A small spectrogram enhancement model, trained from scratch.
Model: norm groupnorm, activation elu.
Data: trained on synthesised imitations of 52 everyday sounds, one a clip, 51.8 epochs.
Rows from block 3, named by matrix and row number. Rows with one number belong to one channel. Each number is 128 + 24 x the weight over its row's rms, rounded and kept within 0 to 255. All counts start at 0. Numbers have three digits each. After the name is the row's rms in percent of the matrix's.
# convs0: first 3x3 conv (model.enc.1.0.convs.0.weight, 64x64x3x3), inputs 16-31, a 3x3 kernel for each
# convs1: second 3x3 conv (model.enc.1.0.convs.1.weight, 64x64x3x3, transposed), outputs 16-31, a 3x3 kernel for each
convs0.9 103:166177162138152136160173167119135132129152129112128116107119109131152160133152150130127135133138141134129124149143136138132145122118144121121095109118092118121110141132124108093095099092091103100100140128114154137123088106087131128129166172173157158155151145141124113118098150159125147164090098105107109127125125131115120131097123101143142146161145140131120124167155128130105085124130114108107103134150138111114119122134145127120133
convs0.10 097:157135150157160183159149146127138155111115138141143134154125126148162211117094103108107110117127126121132133105095131139114116115116122111130161147138154163145119116123136118127137145129143107112117128121124154140143132117099111114136069085082198168138133149148122131131118114133116121117139139126104118114137151123144163158160126135118145147095128116151160141148141159116132176109119127135140137101117121122147187133147146121113118
convs0.11 109:124101096125106120124103111125119112125114108118111113135130111146130116159140126094102094108115110102115111135118122137120121126104113133131128126120125134119126152150123153146132137144141128129136130127134147144152116123136131126140147132146113148139111136137108130147190179194157119136161132144149132128138104117126117120088143127108155141092133125118131148101123145097114125122124116120129141128133141146128133169145135162153136
convs0.12 112:131118112156158138095107100150131115150132135113109119124157173155170155103125115105114108111117122137133135140113090156141125136146147131116111163144131142129146132108133142123144111108115094123123104130120108112102104123111085137125094111097081120152114110126121095120091186135109170142137163167104111138118098109117099083165133128155145127173163141072150152103136141128122133137137143096102127118125123153114132124104108136154156
convs0.13 102:128128124111113105092075075153144145146115119158141139093098106061073085104086089111116127125121115107110116103109104123132130123122134129125107142103090175150148161135130128122107134128112104130137115120126110121139184163177139146156122118125126145140092115131083094096118135146121114122110083087111135149114124130132129147140134160131122156161129163155160157130136139116128123165141148161152137152150144135131147165141150159156154
convs0.14 111:118125139123114129128123111129115122151146144160171173107130149152118107120124132120138132160164159145143128143113114128106140168124120148128124109120122170176174122118122125117117138136139144127145149140154123109127146154144169135092162121091104109141153130115113120103108124163133126126117140132118128149106133159103140135142156153151128095146146111111102108138136118144142127124122114118135153146150157140124092113116116146156149
convs0.15 106:113119133123118105132121101140120131163141123148145141128165158150180155156157121119110115117126139137139174105151126104155120114152107124117134130124129128144144105129151112140138111161153098139133088133142102131138158129129147122133134096105119148146125131138138111107104134153109116138106110114102156154094157143115168181171099123161101133162105142137171124140172168139178164136125134129142154154143155089091123123117121138153146
convs0.16 113:142120121130115109128119115087103114105120115110120118137116101123096078121087057131122114111105103124130141125113129098120134137150136134127123107124130119122125139139125155140131125115130129129121121118138109118126187159139144128109128117129146133121136128147124125135195156116168131143115115125139126124136125117106119109130128118125115125106124137139140129097120145104117145133121116141142149128136126063081100117115120142148137
convs0.17 095:112119100146152150157156168158134131110105090082089097176181171164167131170195182121117127123102104138115126149138133128124121118120097155161129131144135095106115139129135134143141122144155141129140127133133131128135103119113080088078140139147098111096119125129113140148132137136120118115130143115126138159116142168138167165117099120109107086101143129152141133149130135147127125140134156114111138127120129106123120113118113081095098
convs0.18 099:105124122118126135142160180130130107108126120097122113080096114124137155126150173121114130100089090137116110116115099109117124120122152143123141150135144140132144128134163137139138126126114112113142148137155145115130130162173104129139072102095130116132138091103160129139109129131100097098098094074159122098143119106149131118150144182134124155112108119114125115133107081153138159122109086136136123146146142135097111117104142122117143
convs0.19 098:137129134110092102131113117130106105136128144111106131146141147110090096145122121122128141157148151121128119153130143137112126155144132092106109106124139140138158121125147143129163113092119112127148134142153116110099134143140138111131118100110138120159125128109145175156092085143135130162132103101113112137158143154133134160142139120114117156119105151136159173089116113118150153171153121130129131142146144131126124125131151153156172
convs0.20 102:143142126119126104135132117078102104124120109116121114167166158125141126119123108115122122100112134108092121138143138110104104108110097139149144136136137110115125101126147142149171120121135137157155122130145114127135181164166131154134127152129119135141102096105108092089132140154087081130085054094145161185128114145147120148132125132114119108137145125136172168099107129118118136132128132108114120103111106127141139132138126158142139
convs0.21 085:096102099119123129143144150112106125136145131130143157116121111119134130114131118122099107133127141107097109140155154155156145150152141108123144147148150149134127141137131134133142151149144139161160126129119106099077158176148160177156145130141142150147118137123134142114115135120125118100115086057108123122110108096099093071109098108116137119143161132166177184136133127094095105123118106126127133135138133163156156179165160174178186
convs0.22 090:125111113112110110083098082113131139126132127123116087136141137142145147141144139113114119131120125122122141130131127138147162108127134132141143128130138101097093137123123139140134174160149160137106157138126143120126068093132120139150146152156135126102135129098154149136121131132137134140170130153138133105133125118131115115107125155103122116128143120148126107130091111118100140126124146130129142132135131108103121108116121125112120
convs0.23 107:106115117119126135115106110107127140120113118132128130136135127109107111075074076140145137133137132155164159124128114125125113107131122128136137134128129124118118129109130122114116114107093135142135146155135161161147132127133135120152148136161142111104160133108165147129155147117110099089123119098159157164174171165176161152132123147148130139148132146113091077139136110102103076162153147142135126164159156144147153164151172115115124
convs0.24 106:124127135131144144110124130154153149134127128134128129163176188159165160077088088085095104092102119095108125130127134128117115143147142165164180154151151134140146117111111138130117142141144056071089092111107086096100125132136138137150172163176144138136134131140126145148147138142140106114170162165094098108127118123129125129114114106166170153180179176119127136114122140134150154127119123132130123139142143130121151128132144118120129
convs0.25 097:153162181159162182154138149173169157145152145144157149110111073160166161143134126150137132134124119132125115134158158123118127134122137144156173122129151121126135153148164133131147129133139153156154126137131123117120128113131113116141150157156127124111126155139151175167133119082125113106150158135138148127130132126118118118130117109140131125118130122171147137162160154138146144141133122139144120121127106134150157128121121127127143
convs0.26 103:109103125127116115144152145126120143121133141123142120127127143146163184142152160132130138125124136136128138100111118129128171119114147143126129123140133128133106122108134118114100152154119132113127111093129119097126112084103139133124109143133126149126109105118125097114124145130103113142109120146149167141147128109136146122148085130148143147138167139165156106156131145163113132124094119133115144135133138143104116210184168131134117
convs0.27 104:082106140089130173097143181098124156102137171082111151091096120073116159086109156128124125131136136145133137091102098090116117066119091081132141081131160104128172121136141143150143142166174132134104104096097102112106137131148119096132131084154138155143093121105101111110119121119133116119082073090153139142132129135129129123164145142115134167118146213147183122121149129149174161145137110131144139104124122095123151103154178099145158
convs0.28 106:119140129136144122068079055109120130108115105129147133112125125153161152106113100176167162159148147148152169127142136129135133127113105116099095113137134125140132120118111126117123124114119163152135159156150175172169134141142119119110108126111166150149130116117134132139091094109124118095193172135131122112115113109149176179128118122137134130121121111162142152106112132129141152147152144112120121140141141147158156154156148155146139
convs0.29 098:126126097149145096131125086117129134116135145088120121127134124137148130123124122144136105138129116148134112130118117158136142139114127118097070127139089125136097131125122125138116121118096111098103135121119127115118129144126149188139115150093148117099127102082145104100122123152130145126097084058118148153116147157118125117096111108110147098095154087200166160173136130164120130121117122104113121119121129160149109154142119137141118
convs0.30 100:128136140116134131112104106113121114128130145129121120156184187120140141126098108139177154193215170178189180144132144134138138134152144153192195146149141133105098117141140160152143132106116181185183145158150114127124122120104151146137172129132109099070131128121144149129133128126163162143167143116166146142145131145086124126134140147150144138185181170110111098113134137114129129083093108122116132129121135124119155149138149143128132
convs0.31 105:132125126112126145144148167115126127169162131147133128143135133113128121100106098127111133129141154125145122093135113153163132140128137142141148154155159169157157160181137137149129128149137113127128087120115105124122102097126091081103151157146139147188101110130130138148162131097125110085149115093131133119125123122144133132082145156083105109178148145163147183149146164154171157111113125117117123126126112099122092180191166138111091
convs0.32 095:139147170138158184145147172118103095114100097090076090104111112104119105083090086122128128166178168175167147146136126143125137133122135104105118114115135097096111122121128121131139111122130121130131173171164193209201142155139088124113119134129146140142091097108135132132101131139116130139090121149125147129127134101148150143156151135134143140144116115131141122133124108109111101146131135144149146157164159148154150113114125119113110
convs0.33 085:151166175138152163122120133140147143135149145110111112155158181101105106069053061103108127093092099096090090125124120156145142096101102114111106115128123100090103146129120143139127136117105123106102126103103112099103135132142147138145136128112149148124153155129128145131129162146141144124101108098122124124149141127132141122162166137127140116121122121145139121140152131143158114104122114125130127121121108079083080090093080101096090
convs0.34 111:143131122122144158090132157126116096141128129131125137142141160115125155048082126121120110133125098146113077125105116111111139091133133131119084154150164152154180104093092124148122126131133130153142135158137100118096109107105134129164095087137140174148136132118139129091163129120134127141130141145108130115141135120125121126104087066107113133126108145130157133139143108170169140133140150123124117148141131138094084113112129100105130
convs0.35 106:120112111129121108144162147110103089132122108143129115128137143123129128145162161162133153165145181131131155087087080113107087137120120097106116135113109118120120096071069110096085124131107188184180169173180106107116126109133115109118128145155121137143124141166100095123089108093143129130125112111141144130143163139142145107137123123137119094114130098123119100121097103136110113123120128130132119136143143143120142135130125143152133
convs0.36 107:099107121134150155153149141101116127125126117152146136166157133181174151162147123130124124103094084119129105132154144161153160146140142092098096119112131141119129102101123119110122150144132156149146120105107129117118143137110145131094138139116117116131121120126102109118140147140110106109159140128166140131106100098159151134134136122143149110142151117136121107129125136167144158129120110132135144134142136121093089124110100159127123
convs0.37 089:150135125172170165142153154097110100140142137133139134151130130132123115108119136088095115101109131135149154101099083104105110108105106122133133100115114112122122133123132147127141131123145098097099105094088125115105177185177123145130156180173151119137152142145143144157101093092116130138120105125137113115135128136117110104162159160120130124121142122136129138153145156133125147134131137145138147144146138096091096080089117089109124
convs0.38 093:154150146176163163151146129117121135091098106113110111132122129132117122152140148149142129169155126146134117133134146113132131112127126110105094091092093098095079100134134117132140131124126116110096109115106142142135145136144125132133141123125133121114109094096177155167133147140114117101113115091105093097081077073118115125125139132120132114107106104142152169137130142159158161134129138141150150151138142125129120099091076083083078
convs0.39 107:108108104088094087129138134132116109123124132144148143090101105108115104116133122119121107116135128121127129135134143133125129133133122124115143118112123133133146122118120108105101153150146142151160104116117149153147077093098157169159132149146096108109117123112106119121129116122111125115120124101108124120102103109121124138131119107146141134121103087125135144127137142119142145140149137109110106119127119135138130087101098099097100
convs0.40 111:144134140129115127138127126141114124130100117140103120143147141151145127155136101117116139095097125134142156115104080117108093113098093120121122134139132137112106131109103134122126112104099135148148126140143140157154114118147122117122155142126143157125135166146145153129118104118131121133139124156108143133092122128098131148095104125115106137124117150101105126113128144124124139114105116114105121128105098145147137167143137154139121
convs0.41 111:126116129106119136103116145117110121120119110084115110148140156141143161150155172142177162158169167151139143128127161088111121105137141121113137112119107101115111061093084120112121115108137106120125127129118135127105140138111126155137166181172129122125134114107134116113083105094112138127114127123123123129140135130148150116112108118091109136118152164117130137134136128140118093125122105127113118130127139125115122102118109086113119
convs0.42 092:108099094125125116115114094117103118134135142131137133159133107115125129115109117121131122146156147081075081128166140110123101142151123135148141123129129131159158110117142114112117104125111145156116164154134114084088159149117140147150152137130143143140114097109103094109123151132151108104137128106115106117134131129107117128157118113141150139121146138115145120104089090100087124141126149113109128121118125080091126096098102112125124
convs0.43 090:189184195142133142102105112134120123109111120121121141126118113133140149119141157117117135107090120136094114124135130126140124153146131104100099116123114102084087093099086116111130108135151101122141116124131125133112148131162151123132120119129124112111110132115137152138094098099118129108062106090123130118096101110111120115144133142147136118101099097119105082078109096155174144126121116133110108128124096090091100083077100144121138
convs0.44 093:130120137123120135129111128096101103107122138133138144115108080171138117100089079132122136130126129146153153087110121091103115109108128131133113126128131114129134120137125106124137103106109162146151129141138129128125133140146160148113122105064113108132134129118135144117142093093131116080107102057078102093105121131084097095125139156135134128122116108103066107118090091102095080140143144145141149133115125134149096103140108135131112
convs0.45 091:115118120106084093133110124106065088128097100112105103090110115116117106161143132109106146108104133120112138153139136138118130153116132138137145089094098101096101128106118116125124120131136172170178140148151127123118110125128101110130133133158082109085111127115129127137144163153117145137106120089120127135105117130113121117151138155128123132129141124111113117108127143079081077131131122132136130139129124089098109125116130081104109
convs0.46 093:138143137158169168080084106144155153110136134125133127158166167140144169141144149130125123118110104136123118132126120126130133143149151140136139085117130098114131138132130115117122104114126118104097106086088115116129083106099158168151132126133115110129130128149173178196146150129135124120130095097135115112134121126129137143135132129140158152097101123165144124141120128166149153087096088096107106150156154116121130069072080083082090
convs0.47 094:131162182104114123051061081117132126128132133122125124110129132107106126081079078111120108120138130058093091140114116118108104141150145135130125147130143110091103115115103121106111141116126134122139106102109078077090122128127097131092100129112178145144137121139120106126115098107146130112155133144132131131119131145135124124126155150122103101121105112159143172129120139101101119134148125110133130141160149120134147138132123164143132
convs0.48 095:129129140144138149104104117141136117105108095132130138180164172136128128103100111121124124123124134181186183130140146128133149114119133120115121110129136129130136137133141103105104104097106143129108160162156170185176131143141162147134119097092112117123122135148082104120123087070134122113115095126117099110133122108165158163161173152135158137118108101076086071085088086064102121136134127129123118094104083156160136112113104132147165
convs0.49 087:123117121155139150118110121111118119122118116129130136157133120165157145162163160113119105093101085120122116137108108130118120089104107121132127099099089138136142143147148141132136155133146139135141107111120129134144127130147183154170152134141122132112128141118097122118161170153150143127116117134124117134093092087098117119146159147165169158121123127127129121132130126118113131140152145132128131127117120136140130148157179137137141
convs0.50 087:109110102123113097114113099123112112121110122138132126147128131127101097142127132149137106116112101130132126112123129129137135111117102105109116132127117097094082130113132112092106106096108142150132152165154137139134156151133150122111110093102122120101117116114078074089114095072082082084054068075125106099102091092102074083128122112139134127144138119130100102099099097071073087106100116102106108097098098090080095111089090111116115
convs0.51 093:116104111125118123099089102125127132115112117108106105115112105106102103124109112080087105127134120133154145098112118146145143141127140125133158131128157135138149136116127124097116132117126087081118137133154128120139152133126117126126119124126098105121112124136155166147044028062061064088154163157093082077112109133129131156143150171146141166130137135063063084107103093191175149152154134148134132122113108128122119131126129157135138
convs0.52 082:135123126142133148134132139127125124116113107150141154154157152104121118125125137129123128115097104128116109096099113116117124116125137156141148132129143153147172158159154125138133124130123153150133131125115116127127161155147184168172138140138098084089114115133119120121140150103137149111130141122112117120091090097110114105144135133127135126097124112119109103113102103133121126144150164157157157120120115130141150136138139112124140
convs0.53 090:113118106146147133121123108137148141136139134125137132093098114103096103132106103122132150081085092110115115112113103119117115106107101117116099136157134131156131109128128109132139135133131143128143107092102130128132130132139158162157138127108083100098100100091155129110109122124083067073112062059129127124092088082137124122099120122156151157129130132107099095076067063131102085114117110127132128130129128128106082131115084152153117
convs0.54 084:146151168128138157094102108127136149104115130118123147166154166169157161099087102109095111128116123138124126108127123127132135136124138152147142130127122091093096128132147121137132092115092120124143114114114110093097114109115105121108122139106104125140109119134154127142121200220116169173117124105100128128148135123124132113143145155100115116124138125138166165135144131158138122151136137151146146136154156123117124099107101138141127
convs0.55 096:134129132144147133143133126131127133113110124120129134128139133142141143112099106123126128138134134158132135143122129138131131112100102114114125116101098149127140126157151120117127154156165123114122144132129188168164124126145147158156118104103133144143142163153106106094168176216122123139143139114116122112110123141179172171141172159155165166118133131133148155157166161127119091124117123136140146151155171118102118152154159147149156
convs1.9 107:104101102159151153086076092144141124146158162120130150085079075106114107123126141149116111141130136141159141120124137106106133134140165118136138131138140140146138135151114112121102127109098148145130128132122122133146124100100112102107115124136118096094130114108150129137104116128095110108109100111078090088118117107133134138130146128113142122083103102146138127137140146109130137176161154124125107181165180128142157121111094135140126
convs1.10 088:102107103121122118147140133127103082142134126113121099123120115113127154137152146140169175108112107131116104151143142129132128132144126132127134114123112114127133123085081161134146121099159121123105118125137118096129134155147119132132092088102116126124089113104090108111117108145108099112110142148091077066145125129110107129157136143104095132108116117088096103099108106134136104152150169119120122117144112109124133078081078085083119
convs1.11 133:160175178119135123102117103152159132147147130164161146089104089110113100127125114121154112138157138132150155125089157133099128151124137156152134155124106157148124099153120115139116107107103126094117093091121111123156116095096123102128138120118155147136129131104095103075106124099122114093113085077119102153123113131153114120132147132140149122145152115141136112137132107133136119085121140108130142126124141105095084115124096131138121
convs1.12 122:112110131119134148145136140113119158120117134099082112113124135148138128155142117133149122119143129101131116117119145102081114142087121112135134113135135116115113121133121116106120126106141135119136135125126144126142131142112166163139105102087140136109154168141100128106101132127126131136138135123170130151171109112139086077069067108082077113149133143095113118109137124130164128078115125120131184114118132112110168099144184114117136
convs1.13 102:175140134186155144125104087142123102149132106133094098152153141145157154129142136174159146164139129190152137098118115132137140155153137147111108158137134137155142147113156155129125118119115176134120160148131113107110146127102123120069136124070107131139115141139123136147131140157138125138129107113155169151125142136059092109139154176110121143082089088122108100131125120129118106148147140143133137126107112112138148080120129080112087
convs1.14 104:144142156110114123126138144074089110119126101165169146076101137131146159089123164172159127133136138095101093173150137136124119136105127073091113121110135136138109145147141127119127160132148126121129137138132131149123128144111120122116096086086117125142134127135066072128119117103104122140112119133081087113089108144109138135106149166101121128071091111100110127089120127107153147099098083137157150142155124094095124094083137116085111
convs1.15 093:121146162116133144133149150123106093140153125127142132096082112116107142123122157154148129142120091177131120130152151145136139136134175144143118155140107170158119131039171127094145104129123141133111111124127113143131145164145141138095101096057107154149097149159084126153120142173108119144110117148071113098107125124097116126107100136087141162089162166087103083106122104128116098097081130116109118140135130127123123111094132149140137
convs1.16 110:148150141097106114178191191123116125140123126125093106136150136176185170176205184089117134135144149109098102141125121139136124140155152105115120114124122123117111054086095113137116118158138134143129118137130144162146112123140133132133142130133117135154099120142122139156109122114119150142077121121167133137157145135138127131126116132141131139160159142136141156108099129091091117135116100131107076180141120117134124146170170157168154
convs1.17 077:140126116113129123144149144133141141164142125122084056085086072126115095125124093149151137114137119104126104134139107122147135110134114121108108112127144105102119094098125127109119136138141101104121093096120106112111135123138133131145103103121143134136119099092137161151155151134128134115106123109113120127124121122069062061140147155135145150144147134122121124115107107094082077090092096133132136105094117128134137127154180122153158
convs1.18 088:127134108128139129164170192113112143135127141150130134115103121111120121136141124132127139166148146147120122100125142114165169127171175123142112135155136078113123145143152143144134156170148151155143133129124153128119173151173165112156164134162125109107131130136116131137153182163124149143135136138127107119136124139133123115116123103130147112107139109132088113140112142138120137114119116134119115161109104138159137126169174113187186
convs1.19 077:146126134144124120141121103117133123115095066125107110134134126138139126130128113118118141104097094084097087101105097107142122083113090095090097122119127143152166118179137095128100134165126149127132145140148088109113183162162115109121116112112093099103138152151098127113144154150098097103135121106145134136095085081121099107149189138130138123145121108089080111118104126097092111121134104136158141104115106094092077113137152136162146
convs1.20 104:091121114085124145144153147169134125165149104136139113140134145101070092153127132100122106064089090112134131131150138120137177107092135136115098121108123134091107111128093120103078121131120108133152143152170123120142082123116121133119119123124107148134140174152134163166194213203169171161154157149123120133112109113092086117144136137180144137168142122147118128119118120114104084124119110128140134143167151098088083117125145098098128
convs1.21 104:143145120150157155132140137103114135102095112125125155142156156124116114158153146100112093098121080127150128102098109110090106112089109123126116126110116152119118089130116112128102109147130109120136117128161072103153149150137125135130120131142116122102149144129141155124137151167170170177185180176131131119154149133151130127129129108156149141163156140103100097089091086083074071138155160119127133104117130132118118120116117105089086
convs1.22 076:144144129133120109180161151140118105168127130146126120097134140120150157090133121122139135143168138119134102122131105135122117122106130116147150111136115097138113095075083125114084157133117139123092158130107152117117113117130149159163141139130118135143114130129113155149109111121120143137066102091170147111169148126147120110126116120124151151137157128098133137100118110100124078120087081119108104108101095104120136126159163180198203
convs1.23 113:147161155124126120129131130153140140144141139153144154134112122123124143143128158095109159125127152083088095132150150112121132138134142104095106107103113150143167165137137155190185130177134144130133133105111099069071105123143156148168122120109140119108145113110152114132116087091118104114137110139080123068085130097111133104179157174158150154108114125180173159212195175209194193129070093162124121131094105137118134157149155147130175
convs1.24 149:107104088110117088115096087062075105115129152126136159119130129136147151127126135130141140122131131143164161115100109114099091153138137092108122102109118110083106132138124072093098093124121151128101137133115161158159122115114124118112096095104153133136114113118155150151153148164161154178102111139181174142142111079146122087157157141141146134123139127111136117102114099122140145078095129106099125131127121119136134109106096155147140
convs1.25 082:125139125097108119085088098118098117116120144096106121113103109106109123118130134140120137172145140148129130133147133139143139138139140149149137114117106086094111121084132128119141101103114143161197105125155141123145095096104145150172122123125112104100150138143132118115124110113129124129138146153130159124089107095126137139110091105158162131161186153133146140113116100110112112178137164135111117128122145117139119142142106100122134
convs1.26 085:121114093107106102140149144116103124133146154149167141107096090083096106121149145104122110123111112142140134134168136102133125132161159176145131118101102116118116147050175171117180132102183088120103099116110151144144112104113142139134167156157125140118110124092094110094143136156175151143117130123129126111123124131111114137145086161136121161116151145135132101133118106140146111138127157125135130151159132147137104121083082137121151
convs1.27 098:121139119100130121122152164094108144111132150126119135119122142104128136138156153102102114133096107151120132201182169171168134165208149152145108162144129150127146124129165106142124072162113130117141140134142154138137126129125155160167157160173165149130171156134134132116180195183120149129117145117143137126131111126124087092122135141104155136089148110123100088136083086148080105113124150111132148137136144129138129101130156073115131
convs1.28 087:159192197147160143158171159116127125176177148124125106118109125135140152106124134064075088112125135095098106168153137120100103139136153099108109132144132132151137110086095156126122112088106119118099116113088118103104099126138152162168116124134154140146163147156132120131142129133152142129128126130094096112156135137156149125153148145115126123159172159090103108107100085132122099118113102142157153106111091131139143097095107126108111
convs1.29 103:121134156132144145134140157145152192110116153135149172110126114097103100143132126143162136132149106133134103117128162107131158101142168131135141147155136174171120136175112136129112159099130067068096083103142086131183155146169115099124112114145149126119119118119099115109143137191119117180102107152164135130137130142125120112159156117155138135148126129073086106102109104077085072128161177133149183125148181149150132126117118146094120
convs1.30 088:138148154125143135091120149147131131138143154135147153123101082097099112086083113087096120135098111114083114136130159153144175092107117125139136109136124091089101152156112117117087144151112162154159107094114137123134083103120149133126144135154126128135134125138151151168141120100128120111115122129144175173099132121144160131107097087151164119108126101145149152170152161130102140151141126116128104137138137115143148133144126128161130
convs1.31 088:147144134151136105124116091154167142175128103150110098092114111108114095122124117131109124113125132127133126111116108136134125143128134101122107130136089093102059150155145133111127141115121129123130128121133157150128126130134101124126106138110104120124116148156111135154120107102151129124108083093144152117147141114157139121122166125130155135111111115100103091115115112118104117171147133149137146143124149144171160078093098161136132
convs1.32 103:078090116076081100105116135149155159141142153136131126152133155162152157158154148107116143098086102119106109115110130108111130114108129096119121117149153149179186109099096126129119154155144115110106112116115129126130099100122126116143168152157104106126108115133100104123138143149139154150149158165136123108151134116135108093157127116106098095106097109162163158163160151146155151109091109138125150109095114089100101082121146075109132
convs1.33 079:130129144088086087116119133122113131113099122118095114167157170133144163144137147132147159139145152128134131116103125132124131105096107117113145153168185147161179096113101102136128107121099160164143110111117143133130075085100139127126189165170125134133100116118117116128133147147130136131128143145140131129147141145135131120149133134147137131127127127133137156141150170155154156113097086137134156128116135106101112118125143144145156
convs1.34 095:143129137106100117163129124144149131117084083131095119128140147137133112154138115164136132150130119115117104109119143110113121127145135123107105121107123135128143109152140120162147145186138129119136125098088127103109127113144121107140100085084177140116116114126117115089091112104111125104143128106104101099100080063128132112121126111123148160138139156107111143113128148104093097146142110150151141145121109096094146099125162098119112
convs1.35 105:128124118105094091173155134135129120112123128164182176158132141141102117118103114105147156069099103091108111112126135168156162118105116123118122130116114162159167158126165180142155195186193147136115134133122077076074112112117124124124148130118129138136095114101135142141146137156136121141164154178090106092086101083101115110156145144165146159132116104156164166154160161112111094116097095122125111116127127056058069099099107122108108
convs1.36 102:131128120129133116174190168110104125123116132133126135123119122137139146138147133112120130129148146132126129123104082117101079127100096080104108151180163123139134106124129153155174129135138107122111165167153158158131136149142143148152141140131153186205115122142135154204120095110142165174068104145110125098161168158123132106117117126113104109139137132119129132127140132154151138123121102144149146143140129129121103138135136158135132
convs1.37 092:150128124112090078119107104113124121133131137153134131134143134094096093133137126098095102111122127134141143153138142153152146161161150136125126155154143112114104101130151106123142131143158173175173129113109167158129088091096099114122156151143099122111141152133116136138147148145122114142144139146137133130123134130130128107151159148145145133105109124152132148148135142152139129110098070115095085163140147118118107142151161156145126
convs1.38 100:105094101103084078114091098135138143131152171124141153111111100100115102116133109113123127090110105126150139110119122088109116124124123125109120162155157140142130098128114115133137124109141151147146140124127153142126086096114110113118160154152109124114117118106122134118149145156120119142144150155145149147144156168154149150168156152164151155121108138096099111107118124134146140120116118098114123093126122149150131157166150131125140
convs1.39 140:150130122159142128197188175140129133124097095164139130171174165148137130152170150151168178140148154109110119129106109145103111136109118122135129123139129093102112138134122166181163142161152100104122156154138112105094118129145168173166143136117107145130125137154133170176109093099128136118112109099105120092126120086099104099132128125125129147128120116132143163125123133126133125113089112140116122162141151118146168125123137121104115
convs1.40 120:147126125154137126166129108123143117172179171135152139133119103127109101110110117127151145139155146075117099186164171182141130193152150150138127130114120126121127162168159162158135169170147114089095111075079105085109118131143125145118128133082074113104122157163134156151121128116116119094123136145100154122121149130125151161165163161147155145166129095128146149139162138173182160161159167155153144137121110100113132125126125136111098
convs1.41 104:142143142135143151139134129108112150094107131157162153117116112128138140063070049069124114064088101082094094126106145123118142090114118122107104154148144143142146123151135118127116138132164137094099137116117112091098085085051136116109133106104128136137145151138139174147104131113102116116106132099169108128147110096134119134110124124151153185115112120125116119126130130144154122087118119124128128140147130126111143130124146116146164
convs1.42 098:128125112114124119164171170146111114140111099190152119125133146152165165108118096115152117099100103103120142126106090159141146146115130097124124095114115079100104136115136102095098129129139143142131114099081154101079092107089106104100130127119108152157144180168074108110126139116163165133137153124147113122132120100157147137122092111102105136129135132149162170158168151148159130141114139119116102163139135120132169110135166150174206
convs1.43 089:153154150101098104090085097132127115129123113120111118132152142120139135106120112126111111124117124112126130139121101165141123107103097155129140127137161130121162106098114161163152109127097105119126132138151125125131127132129113119111133120118109130143124141147192190189189198176162175170131145155128100099161153145146141143157166138144150142134131136099094112130135142166157170128146137113136114145175148051088120132161180161190190
convs1.44 074:091105099102104075120140108104087075154124107190155135124140150129127118133139138099095102093103106092119125162144104150135123145145147145150145126121111122115086152174165138146136163150129112130134138134112170144092124129119115126126119167130100133143112134158104110119205194182182187166164169159131138123116115132127132153128141132094117100129150155157142139146147128154173159113137109119123099132134104071079094116114137135123146
convs1.45 079:119085083138104099146117122144133119164141132195166173103121109138144120119134117107117113111127131134172168072079062096099085138102097122147150135144153084086087149122130120113109111122114148140133130094075161101070071082106101129140142168146094134136109148137119144143112117101159140127152136123163151116161132129149121117128119119144149141113119128133155160122139146126145148146122133133113107141123137086120134108154174140165188
convs1.46 103:133132129117116103117115115144142137141151161129119133087094085112124115103119100123122132139136146109106099123094106121105106142140131154136150139155156088116121122137133150149131125116106149153148135134123162150152104096129139119134157134145097088100173168157130110103155148137122127138093103089153135153152153152122117111152142135135148136105123123072084116126124151128126145124122102113101098174148150138160173135162166122155145
convs1.47 086:144154157112116110110117119093108116126134144135139144137138147124142161108132130131131170103098120165144172120089089160148138119115109117127132097116117122128139133154121138141112120138132144160171112112127115098087110130147133129142171160169103123134142126125111093098111100108111112113130138143121100078130101095137116105163164126143141102099129131135151162147158167153157149143121122136126130189171165116125112111124118135135148
convs1.48 124:127128139109105092109106095109105132160166178105103125118107108139137140111099103064074110092105132063079101154130116128103079190166140107114133124153160134160164124157145186208208127144142123130134104103115100102102175162142178160132139132120112114128092099113127137144129115118151151157146148150103090074133130113112108095158151147125115114114102121167184186157181177194219226117119118121111115136098095129135136152165167109114111
convs1.49 070:139123105126124117125123106152151151138132138157158152076075057139147121153153128163152128124136123132137126173145146154153131182187152083088082147151166108088120129160118114141105108134110123126129120117099103101072166158135103105100123133133123132138110108114115124130101116121124147138081111100120102122165146150122108107121129136092097112124110117147143148133144151125138145127132117142139125112114102091106123070082095095114119
convs1.50 086:158153136137133122135137121120112119168164156164156150094117112100125130066087087117119141138143160140148162155143131147140145140152168165149172151142164151150161136176178120166153106139135123159146162182163150148127152150127136134118155168153101115127123128147145143152165192189148170177122148139164144114144144137114128140129138145092110120063088096135159169148176186153183183162187161159157134189178134098119120127148157129163172
convs1.51 098:162156139153146131144136142163192202139169187103124154142135119161158150119103096120109137151135135108099115132108107104088088147138138123108134152153158133154174089122138169196210107141139083112109065102127098140170167147135177140117118084054093104095133144145128141138112126131132152169120129148149124072138126080122124071124135125137156141135146134116112125141141135185188198108123141117126142122098112122143155147162167102127113
convs1.52 068:155138093138139115113113108123129136163159158151152134090111109122137139064083084143114110143132138113094112167155118152132115153150145119110126115110106074063079160172188160169181116134134107113100161157128147126089180156115122103071123112102131138157124119142130132145110119122111126116081105105109107097137130123106118123154161161090101100081120108135139146151152158155149155177169171117121105114112100098124129089108120093115128
convs1.53 116:153139123183176156177180162102111105173160130160133111150156141172156152118113114155162153142161133136152130177183175107129142128163194113112108129136120113128112100137148095120118122130113127146133148165138114136119123129102112121084125140107128137134128142157146152153179183175176203184115114113096098115116132136118147152096134124079123137146156152180172161161140113141129105125128119136130122176151136152165162129140127115116108
convs1.54 065:137140129109117112094096090121130121130131117129147139128126124118114109159157141127131117126123117121122120120134118159164153141168156140143145139143135116113123146126154136140165142150177138135101132136128096106098173158148141118115140125124106113128100120132073092107106122147093108123057066078127130088103120102086097091120144144123129132093114118155119125164148168148145157132126155118117119114119109122110096164147160143144152
convs1.55 100:116124119121123107115109103120119098133137127141142146074065061145132122151123112116112106100106108097105097161147133140131122216220203122114112115145142146158162113119107157147142138117130124110096108112115130140157161154152138130122105124124149128137105109111134140138106109104115132116110124100107115107123110094145132095112116115111107122119111141138129135139151162167177173099105099093095096148133135149147159121114116084081088